From a checkpoint of a small image classifier: trained on made-up ball-and-stick molecule models, 195000 training examples.
Rows from block 5, named by matrix and row number. Each number is 500 + 25 x the weight over its row's rms, rounded and kept within 0 to 999. All counts start at 0. Numbers have three digits each. After the name is the row's rms in percent of the matrix's.
# convs0: expand pointwise conv (model.blocks.5.convs.0.weight, 288x72x1x1, standardized in use), inputs 0-71
convs0.62 100:524514508491475506489494547551524546505475543507531538470494499513502510492454502470509464524503462547531528463540470485510499515501504476529511452485475469462514524483473472489507476495509487537505546500506513486490
convs0.63 100:470514458513470494469505506487527458493507501537509469491476509527525473479531490506474499457504495547487521508522477460499472514500489460476542493519555471508511514510487531514488450434490476523518467507489463493496
convs0.64 102:521494475522489506488473492523539501511499513531524475435517521553520473511512499522530480498478498525479537523509499505579512517529512472498520484552498525527458488478512503524485530511476513492475477473474468484464
convs0.65 097:511504512499473518520480507530530481511516470534503495448511513488496463569477514508531480476484458507475494522495523527544497521499500500449504522559519511479488455480515529524510515461496490506503479494441507517468
convs0.66 103:511503513495473511482485550553528498507473504518517524521513526492478504541501526509522503538513500529497483487515503452539470532504512530514509473533451488458550486505514518480557493464501476517521529474520483546518
convs0.67 100:499509494510505486511498509475506474519485555532477542509506471518494491516495488552483475495524477541511505532476489508482495434506500477503536512521497521512485512479492495531439504522474568541468530493466456500507
convs0.68 099:482504483476497491526486488481493492503538502488484503515529479480468526501500470494467478479464473476582528475505506487484491493540510503514531514487476497506435544508468510492454508523484522506457545526546514472508
convs0.69 101:535500490501517481526478495515508471479483461477464443465496544535463488512529540535511524547483498495491529505482486514517455513527510485508506512531445525500491524505522506519510508488499515510478501521464463491434
convs0.70 102:506485512483492486497516490488468505471475510519484518507480493480515487498471533523439470510504534497496480579475480524485526484493518448521507549515499500488511486496468511480487556535539509471540512503493499452458
convs0.71 099:421521528483538453490489457450443523474512497455539513500462495513537490470513532533509528503531526484474456518517516484503498500495497502480519495485534520526519508487519497487482497499499468501524496526501482483511
convs0.72 109:462468488554511505484475478471521501510526500482526504513500463516532477534542435496521509500494480466519509505515522483486496484549482490503528480504531478491463513506471528517420508503489522529467484462496516485491
convs0.73 103:456490477474501483510484519497507498530499482517471530488484469491510451473506517503430506559491522501519494558455467533480514517518498486503499507563499524533478496492477551476491521459498510488504484496530487498516
convs0.74 099:518524481489528478527480454500494562487499536516517500492486524519477456461482487516452485459504495486481489521492495550509540479475491486519496559456514546497535478474525489501501501523541517496487494524509476466504
convs0.75 104:513490522493470519507509504458480487532499538457455497487529519467534535461484534471506553468510513456482486515508483503534509516479523491523498464482469521498479520522537540477532480495475505484485487510494539506555
convs0.76 104:512498474511512556507441504534520494505489494510487503498519501514520559478506528531527527502516488514500463465522566498538473475522459499483472493508515476494523492467503473518477511458470470500513469484471503523547
convs0.77 104:448543508482527463499508494417497499450495495447533495527475514526545480507474491509505475477534508490502479516507489523486546488530541511490527480441507486513487485481498513499512500501530480523469501512501514480493
convs0.78 101:492486519494433516454481539476520516471511530490507535485502462515460493493470505456564503531532488509485505515519510512522477499505503456547497510562486497494456515483478504471480516532468484521495477489501504492506
convs0.79 098:482528499522536506487509491455512515525449447495549480477498491506534508475532460486520525566512452516517507486519500471511492500531514479502474500488491511524488478502553492473476504491482486469481506526483445480529
convs0.80 107:495556504508523500447503506461463519537477476467541513453497530464482480502516476507478497492501495451526462519490477516521510475514538507496531497493475567526474487505534495484516521515514518504486491510473464462503
convs0.81 104:484475540512517494486487495514492480515526502467480506497511492540504476516521459506468513515472496500512516527484489519522478476562544505509547511516505499529467526508481525494485518518554503552440517534555476492472
convs0.82 107:463547506492558480512482472476494502486505465443504472502498510487526466486472499497487559491487494473508495463511473528508502484549525508508516492460478549515491524513517460484517484486472489527471488566509510486508
convs0.83 099:494537554494517464480468537511479479479488504517523464483459534528518451515513540488545485539480538516474471501501479539506479484489498515455508488447510498518511479513532532496518519488513482482484468537512512516512
convs0.84 104:471495504494479544502430506522513486547472497503509498508504508475491525498493491507509532501501472498462473475533525519498448482489512523493504468519516474456538517467500493477515505478513475472530495491445478577493
convs0.85 095:473473478545500529482465488486519502483463494473499525531486505503505479547514513487530557514505484515490503471517455499487469528494449521477495466510490450495534497515502481495487480475480492502542465514520522567530
convs0.86 096:461567485480536497515458529484483491503510489503559510480473494492487516476493503490498522497508531502466476520510489515517485476509533561475489502490486486534515463489532476455514483505487445520498478533465458511528
convs0.87 103:561473472523447519529500485466495529440474489536492519474494494540502478497503490505490488471483489531468495537545520514484490490495526474496523505516484521505497454508517518536472523523518503446494490508479487476451
convs0.88 096:489530524509491479537513490502464495512511519495479485486517502530461466519474521518483489474477520509545513532459436530486505516498454495491515515511510518504444550457513535520467497486502512517485568512528512496489
convs0.89 099:517507529499518543477480510458512513466488474486515495511497515521511503546515478508515533502517440508485485465583502466457496533527519502473503515481509469486530482492506491492507470480510462511535462505500524553513
convs0.90 101:491549517511509487475463470476498460507499481492539490492463530533514524493466489504552560503520494454499486475497469519499486519484537507498462452508489527506544513467530504491475490462490477519511467511499520540521
convs0.91 104:478497487483526505484530518496493473484514465480523479518467478511475471510506543507502518533533523484518460532473477526449496476509552514473533500490509485516504500533527499479527532547542500518492500536493450490441
convs0.92 102:493530499469543452460534480444509498507472540508487495518518471488465515483486481440473528517502489528501525470442496510529501504525532509526468529482497503532474470491491511501466543496468513516511513492522510468512
convs0.93 100:489500519467491517492527512498465479493469531538474528482466532534503458486503550522480465492528546499451500550544491495478512511519508471497569503496510499485521478483485484516495507533527512494512503512468472487455
convs0.94 100:510510507533496510468492481533540470537517514503519493434465490520476469510460508517553521527508486532478490483500525515537475513482475517461498474540497465476530493448488497498503527465511476510506465498465462501490
convs0.95 102:489481498471465514521503529529521529524499519523474544518503478475508518508499457503534520458543484473520456461518502481473489518507494514520535460524550501485520542504468492497543447499509477478497495500500509519552
convs0.96 099:484543508531497495468486486509532509521511513523569489434473493503495492523522488476496496531486481482499562491515512492567500490481511494483516500520511539555498497516464506511482513488449479528512507463477476498506
convs0.97 108:505543521516512493480526513515500504496514542510476509492481491427476502461483537485480498486532494497485477480518498521514491572496512486507522486522517481434523482482504490433546487468506508494515510519515480534529
convs0.98 094:501519517446506478448529506479480527447472553528521493474488509474518519508512494498540523505519511473505514481473502516533479512466534514507546532484462531481535500489501497478500475505482471466451489541497477503527
convs0.99 098:496541495481505456549533519492513522533468501504453508539495507484445508499473508521483517485487499548463490481512479533499522516441498495485459498550519474463532500494503487458488494481528487459509526512479498493478
convs0.100 101:513449477500538541486473497559481490501550492501519486457519468507503531492518475471487503467504467474503504498522538466504484496460523510474476469480481505495461511531511518517484531520502488495463472496484532516564
convs0.101 098:509518527545434491467494489536524546515542503498522509455513493483528495510486474507525506523475507537484538500529496485521523515489505462535487500515526474491495444447481498546497489492486497527481477457469511502494
convs0.102 105:476497525516526518460536508477540526496473521491518498501523502505509486489461453496495453551515530494541477477506488496469558479470497492529492494499513487432520516452475451516507492496512484508530491496492534471508
convs0.103 100:518512506490507484476515484510491503519508465498444519527498485500430506485459538519493527549478564477485472486491492553504507530508479506503510492526533481489501512532500493508525525477551469489512472517510558504490
convs0.104 107:495518480517483512505429503502489512473475509488495482491528511492489518512503540507512485528494475487474505447568528461495461530487496511472530481484537520483513492492508520517534494490472483486506494503469443572490
convs0.105 105:483540528507467540449505497483540465521483488463547475448474479505487495497465499486513531479506491533502492477517507519509497530521482526479494467480525533480498486515476506502503531501536491475510449507447456530484
convs0.106 110:480508529561498493492499500485507557467465498480555495500504510517554488525553487489489484502502483492482513509535485527522523468484544480496461464472541488515521553461500486472491498482503481499537506505511536501511
convs0.107 097:523509513483486517500518502486434491449464496472517497511495490527496482475485511524486503525464524479500496579481511485550484519508484482485532491484463529528502488550506514471519509484522468494491511540540485480454
convs0.108 098:508526534474481459515530493520492505490505528489468509482438468514487443473480561519489500491493558503491480513520486543480492485468443466498486499510513489481496493519491532501520517483497492472543485494516553506488
convs0.109 098:527529510476520538529457513502542473501518544510476447472528558515538470541476507486514504499478500482506487473500493500522524523538473536476477485460440512499522521497515512495512479509480482532483495514462487501513
convs0.110 090:480483488486471499508583509522479491524501491500470527542481492479446524488506496530472518475540516500518456503447522505463480476485491522500508549478492503523498473523502456482493532524488538459526510492492510483508
convs0.111 101:529496523491512488483523507483473469533500471482467475460526520488503526490502484532521499554454519520552474482467504519522508559510471526523477490503475520497515529484512485482561520535471546490499497526515504479478
convs0.112 098:499499502489528467513524493530490502511507516458514483505532491519454513475497472495482471473480487500541472472473480482503494504559508487504512488506454517544434556522485531511521495544492502511452531540492478486517
convs0.113 103:535482505479480474552493500534507505507497524534479520491513494510494491493519496510490483475487465502489496486529526446493484514450472448544542476511505470411528512506488476521523501484513498449516504501501510538511
convs0.114 102:477508474466524516467509497490486465518484491508499518503491451483497504503533535483473463549497491480503508495463441528476492512509547481499528518519499519522494527487476489448513520490495539546519515537499446467462
convs0.115 097:511472478508491475532485464519543533462484508487510460460521505515506470507514538512526479488499513481505500485527508512509463498441453477517491489551521516482529435513480500543479498471485480536523499475508504539500
convs0.116 097:484455491523491521456465498495552479515495513532520551498490486468498492496516523507513484535483462528500475522527495483505489507521501500527537511515521482497509536478434502475479505482508537482430488502468453510526
convs0.117 097:495460508472462478483479547515470497505477549515474539533517495491477491507483506539544488531483487516505484463508474487521482528530487516535537449499487502461501544509523512478563474471498501468486503495522483513482
convs0.118 096:475531529536521472501518512466467499489509486481506469548490533522546510527496527505534486454497500433491483470500483540487494461491527528531497497478526514535483551477532506492499478487519526500457481522492515493479
convs0.119 102:481499505516516535509531509467473543490472496496571511489474508445551534491470496423474545525519509507489534488491500524479531458506521507500491493497518502517512490484468502484500488450472471496486502505478487496511
convs0.120 101:497542524505491494508496492482497484483468503546476497486525547556499475548538471477518512500502470493528505503480524511474447493477495512496499503530494453495501456502529522519518419518486490512508528494501473535531
convs0.121 099:494452516534491508509452502514525479492542535524508506491525475517493473491528445529561500471489455469461523506512496486506485496527468491503517480538536465481502537512466554522478512500491510520487485484526521501517
convs0.122 091:472500496496514536508478534464568494493472488481515469523481553481484478518517500459516541477478496503463496463516483496516522472485534525496473511478523467503512520462533526503498473447488489502496455464494532498529
convs0.123 096:490523512512528468481525510498458498491519475480528498455515444494566485485500545513477494528540522496495481525488526507502516461526466513474509510488494521507499467516546490454476487478474476498506516548513522483548
convs0.124 094:546505505518481478511469526556480497465464538497488533501515518512512502512493505489508512497472478528493514464535524461542497516521469504497483432523504461478530484521508503493518455449480470480476497479516527538510
convs0.125 097:511529523478457459492479545531475484504521489499457479508438481472510466511477531506496528500487529513475520481501496504508493503480465474515507499528507475472489522504501555466546496503556482467494514486524556492483
convs0.126 095:498500495493497512516451498540521501463504487534510494485511537519527526516506537510514446493526440502496489515565528454512475509477492484466513503482490514467533475504478495525518483448499483497482452500471473521465
convs0.127 101:460525551507556481491510480518529502494469490512516499517473499493502477462491541519495479507479544487507454529488486545502472512501512534499509501489465483523510433500528551481500523534527475484493468468484500529511
convs0.128 097:484492512492526524526465502492474506517455464506516531483513533499507514515546497497543499495518443505493463492515513446535516467480555516458518489523552493493536502479508488499526506492504522489507495487425496513504
convs0.129 103:497514513469435515524496531534496476478460519548466527508431515512523449480485532491462479487514525455457477503499478515490526532483522472539532493471492481456511511484499501496524498523508506494483487501502504495501
convs0.130 102:470526508511506489489464507515513507510471504495579527462529507496493478501498507506535495523493481517475504514471494459580506496505547500468516456505493526511507461514504518496516465500498512513513490492442438504507
convs0.131 095:505486526533488513495500541548500501510465484497474540491446534508452477506527505481505491472497482511516447499521501505553525488521510463502478508484502466484521467528564507483543477479479476527514471474508525517493
convs0.132 104:503481495495506529495467460492528464490510493526506459441548533527501528481496481461481484501484483551496522486521557487504462510510492483481485501532481482486476523500504500590520478489483489521505501475472489504507
convs0.133 105:513502489477506483512475472549483526501536458528485484509551501515482461492451566530466465496465540530520481512462512500498460516498478496492472514513468483496471501525500510490546479505527492542471513506517519509496
convs0.134 097:481487489456468490527517514499490514504516529521476536548517444485466517489503484510481478472496463490510507489502507498469460501495470447549563513529515483484463533507444492486484490499517531480473530516508482502478
convs0.135 101:479485457441457520496530558522479506522519495529502544535490439455432517493501494515485472493509488472494492501493512513464476511527479483526527517503478471494489500523473504454492496517516515471490529519504503492507
convs0.136 094:498486482463520506503500490521454517485469529531479506506462496492486501491494545491479465465471538499479470573504487523481542526491475471531538528514530512463532439495521499483508516533506517465504477492511502496513
convs0.137 096:512516518499554484520535502527479478499508495496463436484517508509499493486470520537504495497456526531510470505486493523529480497510472522480485503476426519533512503531524478507523517528503507501507505581500458507514
convs0.138 097:544483522524518509549496486514540506534477488513475484460512503493474507549519541535472459445489487514497488515478501515532527479483519534503483530526496505514496465479475527535505536508486528492484499462459487454482
convs0.139 091:542455515536461526468489469518500523525534526512474524535466503493453484489484497486499542485523503470489502465449519476496512545506452513490476473509523455478499497494512484503486493454528511509481480473514534511529
convs0.140 096:482459472532484502503514512489467465498549497530482549518501431476468516528516492539485494497535498516479495506464535511469463522515468520503556497512513486497507505493467459479479483496525553502472477510507505509493
convs0.141 106:496508542500458499531494505506517478459511489489488543543460480497467515496514501475459476507512515477538497528509489502429471479537481524507512498501515477464473515541492526535495490455516502462531514455497515533484
convs0.142 100:518480509467486520508517465505455511475490519543479520479514522535533481442499505526524478478499533481491480511489468501488510518445476432508486489493526507466512490513516484516521523525497515445547488470511518490462
convs0.143 100:479490501488512540505495485471511522508493507470511526498492486490558489461496477499457579467486521458505514509524471538489500498511538495521496504494531555495557550480482515477502511492518472511488482526525487485537
convs0.144 103:500528511491516506449471519508497487540503478484492523492457513500471482473484482502528494538510497496458498494516485476540524508485480487479495423528532475483550531475511510521528491460469447507501490479465495542501
convs0.145 101:463536500504447497497486496521552510481502499555551501478484472464486492469550495524535502487522464484493518475532495507491502505487501489512516480536553483531478534493480514469471476492505501476504499465519502551465
convs0.146 096:527504487534471507502492511524554506504496538534542515463489459464494470518525425486495510504492474514467532486554538484474513505510461499517535480552507512495500507487504513520466515500466500512467500481507477480515
convs0.147 101:535512517454466496506538544540461482495512543475501531526463499475490487467474542528469489500467542489489486532473489525474513513459490477523486518497530490486517477511488513446528514514530477472527494519504530488495
convs0.148 096:528491479456530494514478501480486516502566465460481479511506537505496512491514518474500522500488477485481485515498534473491432484497457506491511535498518537520497473567522543487487498543491467486521458500478508517505
convs0.149 098:509489499496477521514519468495498524502457469532444514505551549543476513500493529470475464482488473534491496548476539487505494492504540478492531543501532521500530488517504508505507521503506502493460499538454479527469
convs0.150 102:475527505492482496516481526497494505486489505529461514546454506509462466451489542480469482496466545488479524506498491499478480543483536515510489465483530510473500495533545547502492500484490480549512497500499489499431
convs0.151 097:528503481519514516518453534506564492545523477493499482499514531516523485522491515461536508541500496513507549454502525489506480534476481514472474492541519469506475490492527529517478497473487510558473497459527518522507
convs0.152 093:495537525516469493484513503507532538524499537504500504510524500481500499517485528480542516535503454525483492524472460533562516443476541509498515477495507504520494503449465500489447493476501527523494503485455480507538
convs0.153 098:491516487493473470484475521555511492523525506511444530525480473491464470493523472490506505481477523540544486501498493492474451511525457495512540478514520446494492528517476527450527472490535491504488512503539480511522
convs0.154 100:506506507530454524518494472504522548503479544501511522469471479504549487520448491488494451491514510469469503525537505504488567503470484494500522510538537477472506505475472490506489486524521482475535506455478525495480
convs0.155 094:454490493510502482470475502505474496507512467507532482483467525484491476456464509496570527512538545486476485501499476488495462508493499511443528446485537507484529487512533486490505491503515467486510472479456496542522
convs0.156 100:525511499492481455528499501500469504466490546512474525503500507501489463489502525521486435483502528506524539546487467495511517504529516451515516516494498499512486518509488492486489521536531535495501541526533474424460
convs0.157 104:489476474497493505532524529496477486512512495543457548550517448493481518473517512528427489484486493477515498500476499522485513489526503497568532547498513487518496510522484507501472527525506551484495535505520489512523
convs0.158 094:471535461492530520495514506500507496495539475425511519497501503497525526530496498464486531493505509538486517472532492529488472497539528498474486493478467489527548503481458466467538475452478505508522494544498468516512
convs0.159 100:522476494454493470490484500552492506495544484509482449521530498525512487465509491521486491459481509509487492488476494511474486508479485504483500498500493507526506537571571513525532494514480508463521546548494463509519
convs0.160 102:490514471507506510522478479503552518523491473523524509485512548537500491523529478503508472479505507502429494509547547443519521496499564501465517494509512495483516483512505519516507473468507504507504456489444481505477
convs0.161 106:508500522506493481486509499517519514498501509479451517491421519516491432507457575489506506542479544507526503499503479554470488501472487510480496512501512481496472485498497515489521557462502462499508509483513517496509
convs0.162 100:537509475481481500505499478531517474528517485515475519524460500449466499472521549508490519459541495486549498528481494536495521564490484492537499534536493495517470484478518502502475536498469496479469481521518532467493
convs0.163 103:527497459510492479468460496525494505508535474536508530463539490523507510513527474496497481524491460526479511501531498443536472504481493459476489489528519521508517477529492508543511495469493455501509509489430473538483
convs0.164 101:512510502471505488509494495482491529491458489508507492476478542508518499466488516478524461479519476506460529520519524478498495479476568521503514542474485551535540503533543489482477531527506489495470486548493440495496
convs0.165 106:491515546504507548489470508532506486503517511509528524481472483484477503484499511512528542518494473512473459520489513531498508527478544555480491494519495519502529472501540522468544516516504454498528459476444489545483
convs0.166 102:490477478495507533539478508485493503515500531499462525509506502499461551496563514500487540454520483486461462505543528478463496499505528517484507486478481500503514525521495457513505495489468515487497493525494409504494
convs0.167 103:474523500489534529505506453485509507527524513504499492482505497509501504442482467499525568497493491473473490518495480506511504522518531476518508471506499588507500492506511513472497496463498460510517447571495509494523
convs0.168 093:481474532469470556481499478529507505509502519481494497480528528502483499486527492485511562511500468488503521476507498499524493538499539463529493454554523513499462538554446513487496484491503478499490468515523511487542
convs0.169 095:475502540468480507526515499512484534514505535500477550501493437526463437532491505496500496466518486497515454504508456537468524504496522485537495472541497457462483532514521522498521480481523493529496501493509490525521
convs0.170 096:526494486475467531519485504494488473515467508523529543498482512502480539459503534518487512483471514495437449474530510513492489530465545509470513505529515505487554477512496498512497499517520503499507472508443461548522
convs0.171 100:513519507467521497456479500467498514482410536506518512506494511470506494488444499545533498538504499561508464486527508450531518498488539493528475520485482488485494494481504502476521506513526483459486520520487495515501
convs0.172 097:469491543518478521524486525499464501513478494479510510513439499497495501518501483518512535491478525460506506506505478549485518547515528501511515440455519518496550513542493518503551500455520456493517491514469517514521
convs0.173 102:521515498499478447490520500540496499496500503504415523490467478503487474499447502497470507531480485505512533496511464517510516493528492483573525507533468472476486500499473546487495492508547493525494533494527483493475
convs0.174 105:537492451504505488546453521511516519498503521522496497441527527501484539502525521505461507475508473518509514469532552514502484530474470484500529503532469486474469506489492517518485543466494504471485542488534483499453
convs0.175 104:494522525483503521496454516517478499506483483538529496487520481486505535487484509519524531547497472517475495506468496466512496503484529502507491471569529549460504468496524505482543496482560459526543476497474478516481
convs0.176 100:476509453506482471526509517526505497534527521487463519503497467506485480511491472534515484467482508502518496518533492537503480492516466439514549510545493508504426517488466501473477523534518507522445502506505499478469
convs0.177 099:488514545471464474477495587512488505503461520518503518520522483447474518514482472501503500560487500484504507480531492484496500509486515479510501439492468503467512550485505532479507482486525478495539520482507497501541
convs0.178 096:494510490481475513491463529508518527508501500504476532520478506470492517483513510495527525490498479541436501478506521491513481526475513514471500456524546486492562494497516496469545464448539463486531480524458503532510
convs0.179 100:495494562451497459515536460518487466478481515507479527456487503486483489501487537520511476507482500485484480549460483538540500464507519512517499532534468516501509440482499518515510522485521527495497467504456521483500
convs0.180 100:499493501501525524517509523544466502482523533541482513530460487463500496480479510467458496487487516439498479499493519534496536470466517504521474542471544538515492478482446487490522539532509514515483494463484481482493
convs0.181 101:498459471548508503487487490504497511531575498539486488426524516515483482510493502455515507477467469516500511519472537469522502496511507514519473557526497512528486517526523509545477498485501525505458496503479515525497
convs0.182 101:497550455498465496500477498499505487514476498510509500471500571502514492514492513474529484532522483529481487453559556464498480489529535492514508518525508460476510514510487520503532472496478504487529468489464539534507
convs0.183 097:526500472505510508472471533511537465522488507484485524518501494475486502531505473520503488502523478519524535467496503486503467513485419481499520480534492460465509505478498512506498490477509538455459555479569504497493
convs0.184 100:507463483541494514487467482554528476513488532504485522537500526495505498512469513503494498474490483526536502516527528517509496529478460560474506521502457442503475530489484484469474498475528504483440508509534536504483
convs0.185 098:545486517536519526524510486506506497486476509507467486478481555529534492521477499501473491492477513505468486518495504526547556517460545526494481512493531516525570495492544490524547537476512488499497464489493515492489
convs0.186 102:498463519492486482540490480482480507504459535521493473497489483514480474481497518548470470480484496485519471596462481509501490479490503501518531508519481508511489477504508495501481544532513547461493511526500470460456
convs0.187 100:490515501496516549487512532477516499460448491456548513495496501527556514551505510476476503472534489493521458535554537524464482484535528524501497495488479500501499512518509508512501491503514455507530466525517491481535
convs0.188 098:493536480465501512529512474491511506520511531479454497517511503462496521488481472502478529477489493473529500496495451514527519501531497448557497522519479512505444527484480529505475505472485493515505496565523529442512
convs0.189 096:509472488495506490478497501484449472461457468484489491461523519528528486547514473515496481547477490474476501537548486461528503543508509488456496483489512495499519484524552523512532498482553469483520509524489492513475
convs0.190 104:484490506506504475464501485430460453434489450469488402517501533516558493509518504501506493496508528469498510517522480501487507486527528504481531530496501498495481512493511520506471494501501512516486502485501499488491
convs0.191 096:471464509499521477505495487462480528496525514498484531521523479492480490483525492510530472491506518452537518526464512508458470495526517487546517537510508515510480532486441545488460516517516554515496498488546542480520
convs0.192 095:477546513483541512471516482471454492449482477447481487532485516508544505486502485501478572512496515486447488502514463530521537481493533530491484490496517501453506502479480494486492508485505510485511452500506523468510
convs0.193 095:513464514505481508496503451518483510485492500492493487485502518532539461483524518496487495500433503499456504543521449447501515471480511457487525483518536510517486498510555543539514490497498504507488479534464491496453
convs0.194 100:479476535526478529503468495514510511466517513521519496478509443505463468501502504502519505524497536481565509504501533512469472452530524522500493534487486465510441513528474540525477529492513528495501536522513542483498
convs0.195 094:494489500427508559489539513504494464508516457513527527557487480512493537503540498502525489500537501508503463513526542514550469466516505529476498534533491526487481508472457513500491474477507507510498489501472486506494
convs0.196 098:492474499474501535484573520481517511492491492497519512516511465468502553522521449479499487495516463490513492550523547469491505464485511469529500536503487502487452504452492483513467539504493504510511504497483553473514
convs0.197 109:527489507480498518535527494510518479513436499512510495519468481509508500510488550502469434482481540461518487545502461524488516487482512467520489508519518506485498478474460488508506570505502475472465482480501514497453
convs0.198 107:546465489502464536529475512513491476484515431514503505530491538517497488548529515495495485488514439508479499461486545475495503526481532475485480509539527529505501486475512524504524519463487522474512449502494479476496
convs0.199 105:534497496470491467519561476492470512483509530514486516511486515510472483461474525532461452490498531496516496561483454531500508494492502482543517560483469510521491500487504474514475548533514516503494502525511488470470
convs0.200 105:477480510545503516471485532474512518453462496476513493512497491489542548544528481475487516504535445480499459525551510505516530474491521496463482510508541505508496460460530501487489510512506511520529506468495523467530
convs0.201 098:492497505533507481448506508473486490471449434426494497495516481567552495539519482487477512486494497524484519526530517488515514494511523471483528434497500510479508499514512509512505497521500503518490503468506525518523
convs0.202 118:525507496452498475528562469491498526478484531513510517498480493502489475475472521527455439471480528488513518557447469532495523480490505497501513520490473503515485488489478484511513537549504518490494503513516484448472
convs0.203 101:469495487471538468507516542537505460508506499502466498505500475487476512507487538528530472497455551526575458494480507519505477519523479481514474477495513474476497522504508518506475476518552533542485486479498508480475
convs0.204 102:463479540486444524477526490518527467490476467512489488508505525513538504506537529498462520497515477518478469476482506519530526511501554517481469508512524510509517480514573489507523477470498497497541463477492532487537
convs0.205 096:548489492464487505511567484506476507476474547522525499464486495504514492467485512524499494497511520496504499569488513474523507485495509445524521516478485518476490458513486475509490545553515511483508513511483507484435
convs0.206 095:499518469497526526490477443497469472481483470512520501482483530528507508477541512500486509496488472489500523542497493509517473480553539515514518523483508577567517478512531494493464530516486505506469470510485468483500
convs0.207 096:554517440516500502529508472522538466475508463523482506479499523492508535492514503494511483480500463492503520523491573473508504519497483500497492564533482503486501468491515536546480513477459529495452502482490474503493
convs0.208 102:516495518526474509504523460476539545495520535507485501503545471449511499466443475472503509553482472494500520483446478477507550533503496468542507521524477514502488533517479524520474504527489481501488480508515528500503
convs0.209 102:511508466507542474539496464494495498505534463470505485470529528473472475462511498498505509485514477496501496511450516493477485485527510544469513515473496548578521498533527518516478517530464517490491480532528489483535
convs0.210 099:542506489481490462495522498525463514481468506495493534517510522498484464457479502497426449513478533531515491533473461473499547505510520467518508478466494501511478500510504508493493529555513508491499537518526475458480
convs0.211 096:472494555488509476495544499516478463509461520504498527491490479483473471495441518536484498542485539506552475545458461538538493504501500499526530507491475492482490502500495491489527538531526505509484512540512492466476
convs0.212 096:507473457537527527468526452514523530481472509490522496533494450480505532499495455469498496513515451462496481501503525490525519519484495476484460530499516508506502484486483513470433509473480513510515472511506525441514
convs0.213 104:546484499546482505510507524498545526476520534499513507482508472494527509530491492531496466478529457473498496543496521520516515478508465489566516506509535517492493492484438477535464524518488543485462530508478513510487
convs0.214 096:515493505493507483480504516542476487507522492499452506518453485477463465510441532520495493511470563498517493501492500562474462494484501498513488539515501454469503495528517518468530508479545505465515493467537518488510
convs0.215 106:552529514508471512437530481519530450507455517505464503519505508490499488552469511536519511533477466510539487514454486458521503523501482542514480493516487484509522487498522487462512540525514509479480511488481513490523
convs0.216 107:478542513526498488502485521507510519531556477434535482496505525508497455467471462444505541518440516490545504511498521484492495478500502508471443494491499492502482515498489535479509478476532494501462499491512505515524
convs0.217 096:431586503475521501495477497513469504477493473515540495499469492501502507468487496522534542534502495475509441496490475547521474487536491534490499480489488518504466474523521479497499522494496496520492461527486498481528
convs0.218 101:487484497474457488532489536511530500549513502501489523552509477501491513499510496485526511465506484496478482545503486451485471503482480481510523493516499505517535569512499535451509481462497546492537470470515551511509
convs0.219 097:506492495454485532518456577490499464491536476544516533520504447462487539454531516522513530507516493512479466504536497473485467522490520502520504484531523499486518501499480513472527495493479484478526521463484493509488
convs0.220 098:494524501486468527497473445489480481519547516499489486506507515472505531478490478499486603496474469481504471471501460528510521525497521466536503485496497520483490523509523499510517457469497478463512465531499480491517
convs0.221 100:532471508523475473470478502488467488487491458507506470513514563525554490508510486496511528514443522501527523520519503461542500508513534468515530462526490529512500506514538515516497487453512498510522489482509460550483
convs0.222 095:499519488470532466497488472504505456512497484463461463506514546519503510505506518487472515484460503517514504472501500499533507514548516530474496531466441529541476493532534503543515500508473472507489494552489444501501
convs0.223 098:558526493462473469509515516509455493469445525514480492506544521536511494472468515483482506493468559540538487500488470496507535481484509487517472481497464482520471493485513495506542499528535519474498483494489538483520
convs0.224 094:498507482520533546516506464446458520522502528481484487493470478479528534475475480487504563482513488482497508492503470524497518508532512516539510507474519506495541497471510490446477483473504487518475438536500527475527
convs0.225 093:522538470493485495491482488531486505496499479585483466439483528534530521499509545552512460505473489498525493513496520514531506534500487479515495495502456536474518483466461473533502527507483523495510505497480472500491
convs0.226 102:438527486525544506471480524514500441518513466486496494482500464504497521494498496520519552532521497526507467486491493531546485510532521531460512477483493503503505488507543486504508492496491457530493500526473433535505
convs0.227 101:463514548496510544504472532514479531489487480502536471498530475503488495439523482514515505531519503449475500483497473498507495482501527514474479520466488503527536485517499560515479518508486491472553503490440461513491
convs0.228 101:467502526482491478480505510497500461497488500552541508492481490484478496513449531544566465537515503506490487523474470554529492485511473471520514497558471521481476486477481499475474537489514517494475466489497484487475
convs0.229 100:456504487441501499496478576514490492497515520495490548534499441462452507482508498513477491525496474492522469508496535484490443503500503514499532495511524485482488508520488507425520499491515497480493524510504466520506
convs0.230 102:490541522492516527481479431476502504512512525526480505497499501513512503476474456479505568485484478479490513486510456534532513531541503513509498465498478534526508515508520533493491489457502459536500487568505481503511
convs0.231 100:503504531485503500511488468465514454503517498501500448525488504510533501527521481467502570488448514444534531480468514515499483525495481522502499481461503504532468514504535541503505476520465525488446490515490506469493
convs0.232 095:475492474495542511540495505489474495469454490479517498484542557498524545524485468472497527529496442510490509521514536479500515504506534514500488498487477506558511531489508476507468476548480507481499509543475463524516
convs0.233 092:516465523504530487514488488533527450475506472473460484481476536530484487530486530500522502531440533490561492474461474504542505547500507542493497490492439468491483492498505500515534516487520488512507512512518501506487
convs0.234 101:501473489509494491521413506509512505495526497516486485525519511526528484518546490508521471489475465485512519493536528487489457494531482493490534493532524498490451541500495563527467460493490545516460508482508490510487
convs0.235 096:494516451543523510475504490486457485470479484506507483485465460486485491485514466509486530495483523519452479509515501561518511494507504505463536493500477499520539508488517512465517502479524513482523498574483432508488
convs0.236 105:495491544524499526461501533498509493453462480528556508490516495489554489512502471499517488527485507547491515486494527512520543446493538501495508494500499466516487499470522541472485538550491522516504521484519548492476
convs0.237 098:524519511501501506552506503503470509500508524521485511536501545507493533487496492471499465469489506493535474470442496514487483518497499489510475567464507479484501471486509515520504484537515506507496476455468572448535
convs0.238 099:500519486489473511527489449519508509481480489482518502489511503524484520472492527525517463468452504485469496543524495459503539522463501436529475496507509492453525455543535464507519542543488483488516477492492494494497